Weights of a small image embedding model.
Training: cautious_adamw at rate 0.0021, batches of 384, held-out accuracy 100%.
Data: trained on gratings and oriented noise at many angles and scales, 395000 training examples, 12.2 epochs.
Rows from block 12 of a small image embedding model, named by matrix and row number. Rows with one number belong to one neuron. Each number is 500 + 25 x the weight over its row's rms, rounded and kept within 0 to 999. All counts start at 0. Numbers have three digits each.
After each neuron's rows are labels from the 100 images, of 14848, where the neuron reaches its highest value: "top examples" is what is common among them. Only what is clearly more common there than usual is listed. The data: gratings and oriented noise at many angles and scales.
# fc1: MLP up (model.blocks.12.mlp.fc1.weight, 384x192), inputs 96-191
# fc2: MLP down (model.blocks.12.mlp.fc2.weight, 192x384, transposed), outputs 96-191

fc1.26:467496467517465524501472471503461517459516520496498502479514554511487498534494549527509526526518505487484529528489489461496506502546487481507508481528457515463482478499484504465513548525531480501458510521473510470541512492517506520480525502486454533521504470513463508502518495518485461468
fc2.26:505501493501459472464500501492498515494494474499543485502546492468482474518485495515510456489480532531493512513499538521512502521491539519493511521497473485505495468472512522516517494478517502479493491484488482587456490486516555471531469486485477496500523563477535511514487481445467474506
top examples: stripes at 135 degrees; very fine

fc1.11:503498490538511480496460481521504517517551477493524499502486493514527463482512500477498519495509476517512511519491507516507536456522501502500423521512494493520495537496497492509557505497503458464484483536485467510447500469483508493496490481454472492467480489479536489505500465507552497464
fc2.11:506514531503479486490507518526539486485509568533486488486489534499517481464493498483493514478492479478521490505515496530528533497496513506500462526533466492570538560516458525539522549517516505477500470507494500485452481474528487493484504493493471498468477455461517461488531521517520498484
top examples: stripes at 30 degrees; very fine; stripes at 120 degrees

fc1.199:473492489556503478479466461520476502454474517515526540515492532527507539474528514550514477482512495503502490507518488496528523517485480450547496502504479497522515523533466474509513534511514490490501457528526494490492483517490460495472540512518473524491468450497480458480510519560503490481
fc2.199:495517464507489512501493508528470533499469481487481517509523482491469480537461493514502456494490469500455503478492445489548502487508503479479489483484423527486488490501523476516519556497505474502498491492495483498542508469501499478479481521528497499548491487503545524533518478508521499468
top examples: stripes at 0 degrees; very fine

fc1.275:516419516506527469534497441476474503530496531470542520495502475540490516478482509513462542488474482512477506471509524538469469513501527505533477530511471511480493538486468492495506501497518478488469519490530520457485462477473533491488470485496454524515502452502545475451478512498502544519
fc2.275:491467501523510508491510557506464484478475500471500501497511474481452552505526508469498512454485537487488506547502433519475512512473500496506502518519474522537471472496546500480464477442480520520469530535547562518473488526516507471527478524513440484457499534519519491534498504513512492498
top examples: stripes at 60 degrees; very fine

fc1.242:422509510523474511501511496490491492490538499544500504513506542525472535501480513504505512509497478500474501482525486497469481532482505529514518495510507510498490484506486500493499476520520502511510473529477477474526517500482487583473528508429478520504534465519488472502532508514509470496
fc2.242:472512500529477529511476513485485516525476461539482530519504512496503529547504482506512472507542511515479493489502500487528488513531501490486535480470470475435485449504491507450466536460513494489519511494476506508535530485511483509483536533478502509518523518508488546506507497491476470468
top examples: stripes at 45 degrees; windowed patch; very fine

fc1.198:507496503501515514542526499516517513542541524476485501475501525502504467520519507480464491495553491498526525512487504535505522491536471500509513471470491507450529495481466488458532498507496478453495526492472486498552454507511532508477482528467528526481511476458487484478479527489471525490
fc2.198:508526511463476485505528469530529485484501528508490508492482496510514481458520519487488499453463484488500517500509498494528537483489516492497462540550473524568515512498509481550519495487477530473518480510513494477463455498488460510503502472486467488475456496470519470491493518546539513488
top examples: stripes at 30 degrees; fine

fc1.246:527511493485480513474443514503474500519493505510502496529534501523506510524514515518514532543481519515474504492520504468534495489548518442501539494501479502456511497507536494474536534461497472486448496476527539531521486511513514485466494530517470482518507502527460513520525514517468521515
fc2.246:517526499488516473481458501520512527474546463511503484530529526544494490467492501475471500472490502517521509487516480529494481507550473527488479496466477539488488515538506494486520507491523470476485518511537543487502490503500506491507494487470520534539497459508514502456532523454545504532
top examples: stripes at 75 degrees

fc1.310:516465544496533474473529490476522476482520499477543481494529517524534453468476478542531472494499513558489435485557497502541477481478506419480507462481485475493522499526507501504472555521502510492543503535481482476516468506463512500511489503527506529507492509471496484448476514499535516503
fc2.310:492456473488514503490498487469459489492510448460533495526507478483474516548490454530514493513498534519478469517487509499525452525492528471502531479478476476435476460509531505465466525476502469537502523504501489522492527494482541500520489503531536503517538549532508529495468495485517520503
top examples: stripes at 105 degrees; very fine

fc1.306:467490476540504513532524485515506491528526528476494464529507540524529514533502479489470484513555502484538519534500536548504509523518505501505513457462498496458501515472448541493526485514527460505482514512497495475502510477521545483448500514460483517488521496519486488459476520509526509475
fc2.306:525512510501488499484475514475571504532510487536505477499509547485524482479514520437506483469498494529503479515519507515528565479550506475510464532494460450538480485541505517494528469478513487444520509509513494528469489498465494516532470490446533471487499508492525494493453483480513497503
top examples: stripes at 45 degrees; stripes at 30 degrees

fc1.166:463509538475542517510502492479458476517557471530484559528471465527468484504506474518491519523515493527448483499543473548471463527493522515489525476498491514450490435513538498504489498473492503518531504520459505520530506499505480517472544528464495473503521497454492500517536496532506476525
fc2.166:481510494500508510507527467515464484468534515481494506493482475521515497524498505580525516527485527523491522523491507519471461489458530535513535494513467541474492475450507459491462561468508493542519522526456483459519463498468511505466535517488455518506470513463492506510544510541489494482
top examples: stripes at 135 degrees; very fine

fc1.75:525491521489515480528532498515502477511521496468514497456499477505523474472463456492504496489515517493501472494489507499537500492506474392523492494497484521509531530525494487483497547524488508510495499514529524469494493490509487486501490478550541540447492485517514534447470531502522549461
fc2.75:481496473488490529506467487527478486514502469498539483535512511493467505540498489511502484515533507512476492503484502517566442498526500434500517473478462488422465473531524511475480538502509455542489523550526526522527529483476524486499509480516544499516503516536518537477488493466528506493
top examples: stripes at 15 degrees; very fine

fc1.0:501500481509483496473464477536510494462529490517530496526468497502536477487519507529544496500523475524521493511499521475521515458510504492489453498510495461520529529509504483527535502496504484499495464540497482496464513482476475497480517475465471473479460513499522490502463476563541476458
fc2.0:446531535463470471534551469519559471521519515537495498485477487507519471491463469489523502494513494537459533493508532540526504484470503482500477492529470523532522495500478498522475497507535516473558497520462448460476469480492467517495527482449478501468491483469500502505488493539522486470
top examples: stripes at 30 degrees

fc1.33:513505483518480493492451479533504500466529473525540518527473466493535470496506503513535490477494483540479497503476496469518517463503499489494445516516495464528510511505517466526541505473500499503519468526512473488459493487465465511506517470462488477474466508496531503519466473566552479462
fc2.33:465523517461504491522553469528539491500524516530522515485502471510508460486466490484526508463497494525484529482489505512529501473463505469491463500532454543535496494482477476531498497495506514463550497512485464456483454508492493517506514472458478514486490472470506514514493490535530490492
top examples: stripes at 30 degrees

fc1.176:523502473482457510519480474494503540490507508475488501469547495474541513480496517538530533516544518529500504492468481462456530476518511510492512479505491494512528501469440501500546494523551516488496495468494483482516487518496501550506490510483485520491493447472517510528504480509464510458
fc2.176:472509512470502525509494492520463455470529534485543501494490501500485470507495468553545510495507500510506466468490476494469423484460538483498517461493438551487512490520526442533471532484456482539542467520495501500500501507453499521494522521482489487521474502462509555505499518516512482499
top examples: stripes at 135 degrees; very fine

fc1.144:510489480498492495482473468531514475470537511495500484528466501518546479480523505535521515519524487504505493514508520499504513470530513498495464502495493445503531536500486494519539498510520479498467464522502491480464526472505485494462499477446494477473455519507511480469450475539537483478
fc2.144:438537537471471478509550492502562481513515513557487502500476514494522486484475474467521501498515508516473509496518504515506531504483497512505482488535476496546526501514473512526483485504521510445569491526453442482476475473494464537496548485449486493465504492463488481490517497528516473482
top examples: stripes at 30 degrees

fc1.331:434469468464481542523480482521490470494515468479501512478494474507517475549510500524498456499519490484501534471502500478518476505504507447475492486453462509447490456503506475466476536481497472502498469511491495471545528487511478477464528505488516539513489489529500544495458517515544472468
fc2.331:491467476569468512477502486492478532493536486468495501447517504477458521495475514495503521508464538542474514510502495449480484522479490511506500542537482506489482483481500521481491530492498530488499491473454434514522525519512507534525514505533503524510510477525504488473529483513486508540
top examples: stripes at 105 degrees; very fine

fc1.335:516497485530495511536532512496511529536543508474484517466500525487500449517501507471479490502516501490521531509478517529505534491542462500502511501476496506473502491474468476448541502498498484456494537490476483513558448502498538518511474511470518532502516492453485503498501512480474536507
fc2.335:513525508483475499506529482540524494485498539509494503487492497512496485465510502483488498453463492474507515509503506505533526504492499484496460546545456528562510525488491488553531518501482528488503495510525511469466457507484460506506505472494465501476459480474527468484517514545531520491
top examples: stripes at 30 degrees; fine; windowed patch

fc1.150:497403514487527467527510509483476515505467460488480490497459475533523550470507494470460490503527463520495486485539514486488516512510491515477517490492483502478505537486470491493505521527535477447489467469516511466510495487526530479459493512518475480503525460519511454492504484522499513542
fc2.150:533483533494498518509551508460497497484470506485455535460508486460493507477490488515520518514495510495501472495488462477478522473467491504520482497517486489537545510459475513472460502491510552534529503461492524523450486542506471497522488530520477491470502506473514484532483468505441472495
top examples: stripes at 165 degrees; fine

fc1.120:472491511523475507545443490495520482491511469517483494495471529500491501527486463482490484503526513498487480494501477505491530514512512483515499452476436451477524474534498489462504522498495495453516478520474499524500508493496464529470525544469531510486531476479521504476508552506489486463
fc2.120:481514527511461487532477519467490490523500485493472490535450470480535497522494517481508482506510478483497497489461522472555529491465495476532496482497537450497486499525502526509514502528509504514515521554481441521458490498464464463499496513514505486489487542481464505511483492470472535454
top examples: stripes at 45 degrees; windowed patch

fc1.115:436489496587461529513512513462506491513476511534478485522494531505489549522507512481490472493507483501477485525521501481518527526476519497515514488501494470501478472509492523494489491505510504496528489540465449484509509478513461498453531499491461482492529506514479467506511492535518469448
fc2.115:514524482530506459476419505528511511486492465507511476554510529540508501470501520477476484496472518497495501510527473529521499512534470512492505504478467514497500518543486483499532494496501465448480507498550520502511507493500508483488480494483527499539484469539503480454517536445525535535
top examples: stripes at 45 degrees; windowed patch

fc1.296:500465525550488485541520492460499485522519564490472482500495489516518515506462501540473492532513465506493449466484518485495483459477508517480509460511494492488509530517502497536483505545458491537486484484506490470543467481512503472496475503495481496520497502515478528514500527546511482468
fc2.296:533495492571498522494522502492507525500535510501492505477516516463508502479485509483531504466467510485513467515516519508485519473441462530497467540510491490575497542507495525533526519503502523540519526506549524507471493534471506500568517471512468523515486488485522517493530447484530489510
top examples: stripes at 120 degrees

fc1.239:497424526516480487539515457477493502515499517469492527452510475514513497470459491517480504509556491546501491457518517492478455459481467502459500481473479489445469524512462510498477506535506501509490514476517494474553514503471521483524468450508520543527511456525522525484469478492542489518
fc2.239:498471522576456516500548486474488494491513539474478508470517506486503511480476490512544530505494486514502482475522522455487491466454492478458498508552470520541505539489483517519492503502506534543501514504550544495499511529470502485525515486509441501504506485521525514516510450530510450499
top examples: stripes at 60 degrees

fc1.294:499517479540485510505503515488516513517499503554502495533513527511494513491522510484481542491528494490470463510500483517481490535486493494514521475497486492518522471531471499495500519530513489480552513515476502523522515493479473617489561492480531475495512484483492490491499516492470476499
fc2.294:511514496523473511503525514441487528513503518545455523469461511468504500505521501495491549547499496498493483518495487479469535515519495499519482538529467465513485513483472545467494493505515544514515506504482500533490533474544469530498495510480483487496530523485485473517482443529469481512
top examples: stripes at 90 degrees; very fine; windowed patch

fc1.337:497496507556506472482462466494472517523521491481561491482524493519485481482489510473472526510498477530498511488539500502493516478497507506478463525511491520486464523505516495508540516511474444457465511518497486515486500498480528506522490476496461510519517454477535480486538522480527489532
fc2.337:531503496528479524476464543517521498483505506532495469542486575492509490483522529472470501467470474470528467540524500550506531506532501501512462555485480436542499522561480554520526557494517495508480464522534520514461532461526484474489492498520499480475479496499514467490509485468515504493
top examples: stripes at 120 degrees

fc1.167:515449496490538483485499497492489537483500457477489509513465507506510474457546513481498457462502493497529499511520480489519536503510508450484484498492483521525527516467477476504512546475522488434513455457475478528467473508514510477475494509536507473504528486436525455506481489497489504547
fc2.167:490477506497472545490493500441480524500465474491465517512515495486509551519509520528517492545505509503499484496484496455507505490508516500499546493489497469460498472482490528468465515504509531511508485467456484495519509516529492480501502529511479529517518518523478516537511473504457465491
top examples: stripes at 165 degrees; fine

fc1.289:462495466557471514517475512450534510520486491541501482544493538510494534549494491478461463497501497484471484520523523498488528530509501508511505470463490449508492465515449512457508485487498476469516486514490482499526505483512480546454543503466509494501549510516485506475464502527501478488
fc2.289:549470501541506478489472523482542510497459468524495479506483551496506513480506509466482463475465515482523469511525511521519553506545504479522469548469453432497504504529477553489519458478492497463492511481531516526474529492516493487525462486474557517503499498527509461475462502443514520533
top examples: stripes at 45 degrees; very fine

fc1.147:445515461557501516496512499509522499508456499555513466530500539500505529525493491504467522479515479507508468511535507515518484513466504445495499483504452491510497489504473529510479588506512464493536484536430480482519514454472502558470556486499510486507530495479505457464503500518527470495
fc2.147:504508471517470504498496545489486517511497510542469532515479513471490478560534496507512520547529493479525501517464505517526516502512493496511502528512458477524472506485475541473524512519518502550508468507491502547463531441544494522504478515488469472490494512524503530550495457499481498453
top examples: stripes at 90 degrees; very fine; windowed patch

fc1.83:508462542502467475560520439484499463520492539510519488447483459509514515470449461468471535498506483526497462449500525473484481497502533501476468491483475457470493522516468515489486494539512513462484488464518513480507499476482497509503456476499529525512513458514553474474449519510482532480
fc2.83:539484527528501495504539523521471487468502519474494499446502480477489492464469475518522508497506549494509466489503447459487511467469508488479488483524453532528527513480525456528512498500474525522463502488535559514500469536473529451531452527510450501486451488505555494506518503515496478493
top examples: stripes at 60 degrees

fc1.159:514478531470504506540479466495528493531489508497522539506496480506534520511491488517515551512478490552471480446481475519464468460494506499495473501473483488511507502494473487459492493486521510518516483492542526485499475505453456573488499505496529495496496457502551548510461493563497541462
fc2.159:509487480457490484504444520532495485475507497471524486534484538491482456490513473463518491456470482443525481521481525525496509510489493449509462528499462500534502529511527511543568540504494499518490465520527494534441511496493499501494476514539533476507477499485533483511461510422518528506
top examples: stripes at 150 degrees; very fine

fc1.240:496509480479500546503498513520451509506525526503501481459518486462501531491514513545531517520562541524520485540454480462465491532519490518506529436504495519484520482491485485520533494524524508485501529478473497508542513542513517543506550529473478521493497482466460511504525518499465476506
fc2.240:468535514465525512519532492515451471479502511508494515501483459519495507525516506541509499522529511519486518489488474502487440509494522499502543479499479525448501454480509455498450547469491496508533506518450498472526479495532484506479534515486484487493494518466467531500519519527468490484
top examples: stripes at 135 degrees; very fine

fc1.323:490515469544486489523503510487534507507486495556499484542502550523495524528495499480467548487510499489472471503505504529492491517494496476523511468489488461508526468527467513461493503507522468474540504521482500503511507470484469614469542495481524492507527493504499486485479512496477482484
fc2.323:521515482531472508484518520435508539520492530536467508481478529476504495498513506469488545518470490488501472527515501491477544518523497491513469562528462456537485525500455550477512483508508538508513481485491506538477528475543488529511487487472494483500524521495511466510465447510490482519
top examples: stripes at 90 degrees; very fine; windowed patch

fc1.295:471435468529526490521484487506459461482495523483559508507482503518470514539516492533476507471512526498469489536478486486478490520474513476519497481504447500484517492512496427489523546509492471496499486529510500499518474496488484536454531522513475511480486496490511474449470536515498508501
fc2.295:505524463492487460536481488537477486519497511525511485551471494512535473537516484515496508477496473479472520509512507526533503531533522477486475494506498488515509505517489495503539520527535454488466473548529526514476526448486477470442511480482490464490502531492513490485478467504525528465
top examples: stripes at 60 degrees; windowed patch

fc1.224:538504485547490505499523518507491511479512476479469542500466512475512482511493540498532483527473515495503523511480515516495541467523471506526503532500494481524510503475499489507560509488518508524464522515492516499487429524475494509548516469500488475502502521481472522526533464498487517514
fc2.224:546512489542500487485489555499509515485532488523479510506488528473481512449505487455482502450467531464512482495502499496492528542483471544494466528502486485559516544507476503526531536498491534485504511472534525533455484513515470514530502484516501499504523480469507486493533514456477525521
top examples: stripes at 120 degrees; very fine

fc1.90:454493480594461516535505512481520513514464486550500479517488542500502541514499504464480454484515472506471480499533522490505516529470484510520511484501492454518484471539477517476492483498526495485526481516498480474510518471519444513470528478469499505488532490524469474486470484528520477461
fc2.90:526492476549499469464438519495522517492442470523499486540501541507512511493481511488489467472479493475519480517518502518542525498548499463496484524454456460479514497531490520485530483478503475478498495484534512543482519481510509470511470505494541511540508501528522499480466505413524510527
top examples: stripes at 45 degrees; windowed patch

fc1.315:502518473484514558448493527548518500462505479520492506531508551458484499527545551509530492513566473480525496546497464474483507489531458496504504454496484486506522475504528481509544500468476468514482487539519517531525509525520490531478499528475510481484472523490473496511514515515510454499
fc2.315:532473492553476450485474520499473520476526534471507481516491516521509515489498486524510508523516494468506496505518496497491503504518479484480525491522443508504515552498481494478540515569502512510436500511563595486507505513472545471488490502523487504516471496543489478498503509469507484499
top examples: stripes at 75 degrees

fc1.19:529480490470549507505478457524455463456444503500527515509501468534494528502492464566505517490511512515507459513498494519525450504503504446507495493451493526463513528494488507489486540491533514557490465500535544491490518522501501496475526493556516504498500460502518517477488512522492536513
fc2.19:490517540511450498474492539496553519513519477533455492505492531477528503479494507421513473504518492493523523492493503479503561479520468544493493505501551469525521484521513515486525484507493523437497509473488488536488454532486483510530475524425501506478500494487508503536532524489498474476
top examples: stripes at 15 degrees

fc1.364:484510488534484510496493519523521496498482513547508495525522563509480519496503509492503534494524499497491467509511482531504482532472482452533518463499483464502519482541492510489487564504499480487545503525486502515517514488481464604495557515494520491495488469491504466486501542495490480495
fc2.364:506516486512475515503542506450499519492502531529467527467467513464489466499499482488483564539482491478506502530503499490473523500499503496503453561555474489561486533463476534495493494504513554533523477506478498515462514482542482540514496488479472488495511521477511472536491446536480477502
top examples: stripes at 90 degrees; very fine; windowed patch

fc1.223:488487500485545535514464511532456506528548456501555513449496469491496504503534464499510510501553544538510478543460476488481473535487498499494521438457481533472501480518505463471515513500494508477537505468482503532537517529523502526507541525486525515467507471490492552483506520513483499524
fc2.223:498515529504541526503504489507477492519518522481479498486508468508519501469553545538523510528501482535493475522496484514469482470487554532528525493514456509498547498477531495528500555464528512511493500497456506478501456520491499489471518559509428484489457474459489480523570522540458506484
top examples: stripes at 135 degrees; very fine

fc1.152:526520503479483512478447507505479505513500496506504487535542501526508510514516522513516525541479528535468512486521505465523483483547525449502530495506479491458509497508530488489542529456502461475452499487523528532532471503500523478463489519510468486521508501520462509509522509527476525520
fc2.152:517518503500511472484457498510501538475543461508504484529519520540488496475487513479466494473482509510516509483510491538499485508553472528503489496450478540478488515535508498482513503489523475482485529518539550484500486508511515490513493492478520540536494463521497497465532518455540501528
top examples: stripes at 75 degrees

fc1.291:465467528496511501541505484503509482545525549471487492467482519488527476520477498498516500504518466545502496494488526531499454445488475474529479482469478513495464543531516512514490519515475455538505536541513495469534488506460531489521490485518502524484491516527502533487499499539554524483
fc2.291:492494461460470521500495512464450501507505537497531445541492524487458479529470507496474493490500480487494458495515532503499484532505491471489482515510461461464448496527491530529531522536470474549453520534518509509494542490507547470541498466502504485562540513520501523472477472483544494515
top examples: stripes at 15 degrees

fc1.53:499446539555503493496447488534491489478541504465511507487455515518501451475530516494531482462474498502527519493506503497542516477492515400523478510484481520514499504492512492506507548461484504503495448475492473513479501538501486483499508503526503496484508455490522495505469514511502515525
fc2.53:498469499465495517492480490458493509514504442488485512537467480477496536539505504509504538564524507511509483505474487486461471497528512503519503498480492465451485462503486540465471496483499493518486496508478494508477523493533497512502503518484513494484522543524469517545493496488469486484
top examples: stripes at 105 degrees; very fine

fc1.344:452511485599478525487494509485512505512455491547487485528512528491487535506528523494518484477517526503491497517515489484541508535468515422503526483505483477477489458524501526501475609489500490490553503523472481530535513493485486505479535504522489496493509518495478484488505507509488467493
fc2.344:476540507534462482505531486546485489466487543527483534478481520513458505454494490490477515512491477456479533507526467505523451507489481502473493509539467547551480544491487473533491514521495521500526485521501492474505494463506475515474509495484469504524475462494517469504544503529524478495
top examples: very fine; stripes at 0 degrees; windowed patch

fc1.249:489498496478485496494522500463503520489465486529485563549548484535482529502494528519504515524503486533420524467518498514485488527492471497467530507514489501478505454501463484501497499490516523533488527503526509483548515518508460517496545442508510479504541497515469551516493476550488519480
fc2.249:517463499444503485496463511495528489509509487460493460497486523471502436487476491451502487455490482458541469503496524520489520458478482473501442508478480480534516538523511523519522551505470473488527476511494444531445510483479489494551474481531539480510499486451535508492469506442549514512
top examples: stripes at 150 degrees

fc1.298:544478500475530495490504495529497503477509519471522531459521462487521450485523495513482537501511519511524520528477484505500511466524479475489451505505503510538531512486491475488520506485485530487480503470526519498489475520526508497530487462530545510465489505476516525503440495511495518521
fc2.298:435498490512473500489469503495494526479508457523494494543503555518496530511497467498509485516521513492494507491532495485499486543508475506476529465488505500465488476525505500485486515517510479482528500500480477494541517494494483508466557507482494522533532474516481500492529543491514458481
top examples: stripes at 150 degrees; fine

fc1.94:462504490548472509536486502532495511555527528508497493490460549453491485522523523467507500520543500480510516500488507534515508503509453499508509495524497500502494526508498488519540512507472465487500520495460490540491505490496498509513512501496511476489542502490521507515507536503472493515
fc2.94:515470538500485522471501508490517481470516535487491498477488504468518469487524534498514530503484496510523506511493518481509518470476525459503473550504432489525488505457533528508502527469474548540512496514484477525461491548501518503531490516532478481466487522480510493544464487513485491531
top examples: stripes at 90 degrees; filtered noise

fc1.215:486501481533508519507485510492453499535548529461537497501496532510486493507489526494509492495492512504502508522515526554517495522523494490541519535494486531480461505504493500509550516486505454499464523562498514495501511506472535477520492480492463517505525493497489506439532485480512541539
fc2.215:527506490529504519450506530469511494505514494537496460554499530464489494485521508458482523468454492507519463538529481494520517528520502469517468522507510445536465493544488578508501516457474507511496483507540530520453517500538489490517486502501482494490531526502497491527491454497512469514
top examples: stripes at 15 degrees; very fine

fc1.347:466514546473543509503501497475456472522555468528484549532469462534466488518497484507497516533519491542444475492539468531467464523485512516495522469505495511457495448521539498509491499476484496521531488518460504522524506488511477521475530520463492464501531496462493507510540496552516478514
fc2.347:493504485495503500502505475511455485472534497469502511488485466507517494512510506567538515521470542517498536521488512510465462475471538522509537505513463550473482473455505466497466551455505488538510526511457477480514469509460516498470520520485450530512462518485508497510546507539485496497
top examples: stripes at 135 degrees; very fine

fc1.149:516509509485527496447518517481477486471515483535503499500499505486482475493477512477487497521521533501523457514528488473464478525505477506486502501512489488471538477528498495525546502516465488462463481480481515525527519502521521501527520471477528484515524496493460491462528523497507479536
fc2.149:495497499436492495475477497474475480501518516477509488537495523485500446504479501519505498506482506507504488466504510520446455506477529471494507503498470499475460474514512491499485530484468494522517511525468477536481502521467531503509501493478512493533484550469485533493497535479517473525
top examples: stripes at 150 degrees

fc1.27:428519511546471516494519506473487521507489509535487499499497533517468533487495518489513485494499457502460497495534495495489480544465529530507520509530502508496485480493500515518493488526537508512520499546474458482515512495507489499483507494459436506506523480515490464523535473506522460486
fc2.27:467510483526485503508449483521488500479462459526515525546486514542508531542495489517494466506509518510482517498514486524530474505525507499486548465462455497438494467513491480465474537464510461475509489506486501503540512488465495494458534523491505513534506503514484521475520528498508488481
top examples: windowed patch; stripes at 0 degrees; stripes at 45 degrees

fc1.153:512514502480497524502494506532506507504537521511477510473510533487476468510508507478472511505544498480512531519479464507496537514547468507538505453486489493472541484504488454451541496491493493434458513498513524519530483523519486515482477532477546520461496472449459483477501548481471523481
fc2.153:526539511481493436500490494520518473471518501517514489496478483542515495472473484485507485476486511492495493453501503461519510491526491502471507503521474530526528528535513457531528472541473512477480494504542578467507458520461505496505493461477509509500460490514505524471496534511518480482
top examples: stripes at 75 degrees; fine

fc1.217:483510457480515530479512492542487488479477528524558464485507555505494470507477515496467523502506482479558485540510484479482478499529485499503434501493487507486491525533474523518485505500478457474490471511493502491521512472526539540478495468496517540519486497496477477459481507486546486519
fc2.217:522464463453481463459454536470512537495501496468520484559513539501513442496503500466484489454488500510510480485515510519491515521502471453491471530500471457534473509511497533496528523527494494487497520508532477516457528503487530486546471471508541475521515522486498499479460473464536484526
top examples: stripes at 150 degrees; very fine

fc1.112:495512466528523548471528516502497538502501545538480485500553518494521505491519521512517521501508464492513453551497479489509496505482486468513486488516463517529513488473455534511491536520555505523537464481457486462497511487543500570498551494473500472507524452455485477496511463496500469495
fc2.112:490510483527447467487467522519526527487494485547513480529485542483506485524492487486517517514547475526502498526504521513512513506506468499476498502501466454533480522505506535466521535539501469514519490556513503512479541454492505534521488467473512498488497521544520515491489494489517492447
top examples: stripes at 90 degrees; very fine

fc1.373:491518463535476510510495524508530494488485485549502491544514557499492528534492489489489548491513514492486465499516502522496493525484488460523518473489481459502534453528485521460493536500516466478531489526481506515507504486482469610476549505487525502502529481511513477482483533492482491488
fc2.373:524511490503481490491522490444508520503493522525482512487473506473487477495505494480471559529454497482511495507514506496470538500512509512503444567540461483556485526487474535497498487505487539505509471487488503528454514475548489541519480482487484476508506518491511462522467449524488489527
top examples: stripes at 90 degrees; windowed patch; very fine

fc1.211:515508488558499514506517508518473502476539494467481541508472504488498460508495546506550462509469524498501512505479517532525527465518472493534494529504494508516498508478485473527567507489510487529470524520485492497487464527486492482540518456490495479499501502489478535495531467517510536523
fc2.211:559515475548490516487489566486526524510528489558481487507508526440500488476519502447492491476479515482519472520494496494535557509529481503515450535496492435565508522515461553511534525504495533487508506478529526556445499496508466501538487477502507493471517520462511503522515484462465502492
top examples: stripes at 120 degrees; very fine

fc1.340:502511516460539517462499527481466490499510462529499523497488470474477496483511501481507487511529534506504461517527482497464462535491485515479523493498492506457524433528522485526549498495476516469479486476479529549524520532508503498533545492478514471490527503458464511479525513498480471544
fc2.340:486512495441512510481518451507458452474524552468517489507492493507506461510499499555505516502493515500518487482488499514430433493456540494508507486497482548471480476492497459521464536478461486532518491523465482495507493507468527506487509496481500514516472511471489526486505541517514497511
top examples: stripes at 135 degrees

fc1.228:432494487566485536489504499513490488506468512522490505505505531486477552506513504503516467497514517510481504528517477484520510529463525469515524489501488494490473471514506508512502539495516484503534495539448445502538506496487488494447524521513453514500513483483497484509549505521517454475
fc2.228:484518505527503448503470485550494512480482497493512510515505489532485502463489503497471475490470503487477531496514462528538468493486490509475485494509459553535512524511503460535517522493470485469499510501525498475488470494501506474485485495498480506528450462513530486481538548502535527504
top examples: stripes at 0 degrees; windowed patch

fc1.248:471504491561512491476517485494504507462470497545499502525515522538502538495520497503511478461495479507517483515525495479534522517462501443532486513518467499523490505493472524519472560494544494499557451497491483460491484539517477511494544524509482526494543459491472452500517478540518477516
fc2.248:482509458528460509524506516524478526508486495510487513481517499488462469554461487514495493528540497512480544497469474508553475483499462479478480488509427517474468485503513504487506561501520466526506517513483483500528533454513489514491494479495494527520491494516518551515536465519517510441
top examples: stripes at 0 degrees; very fine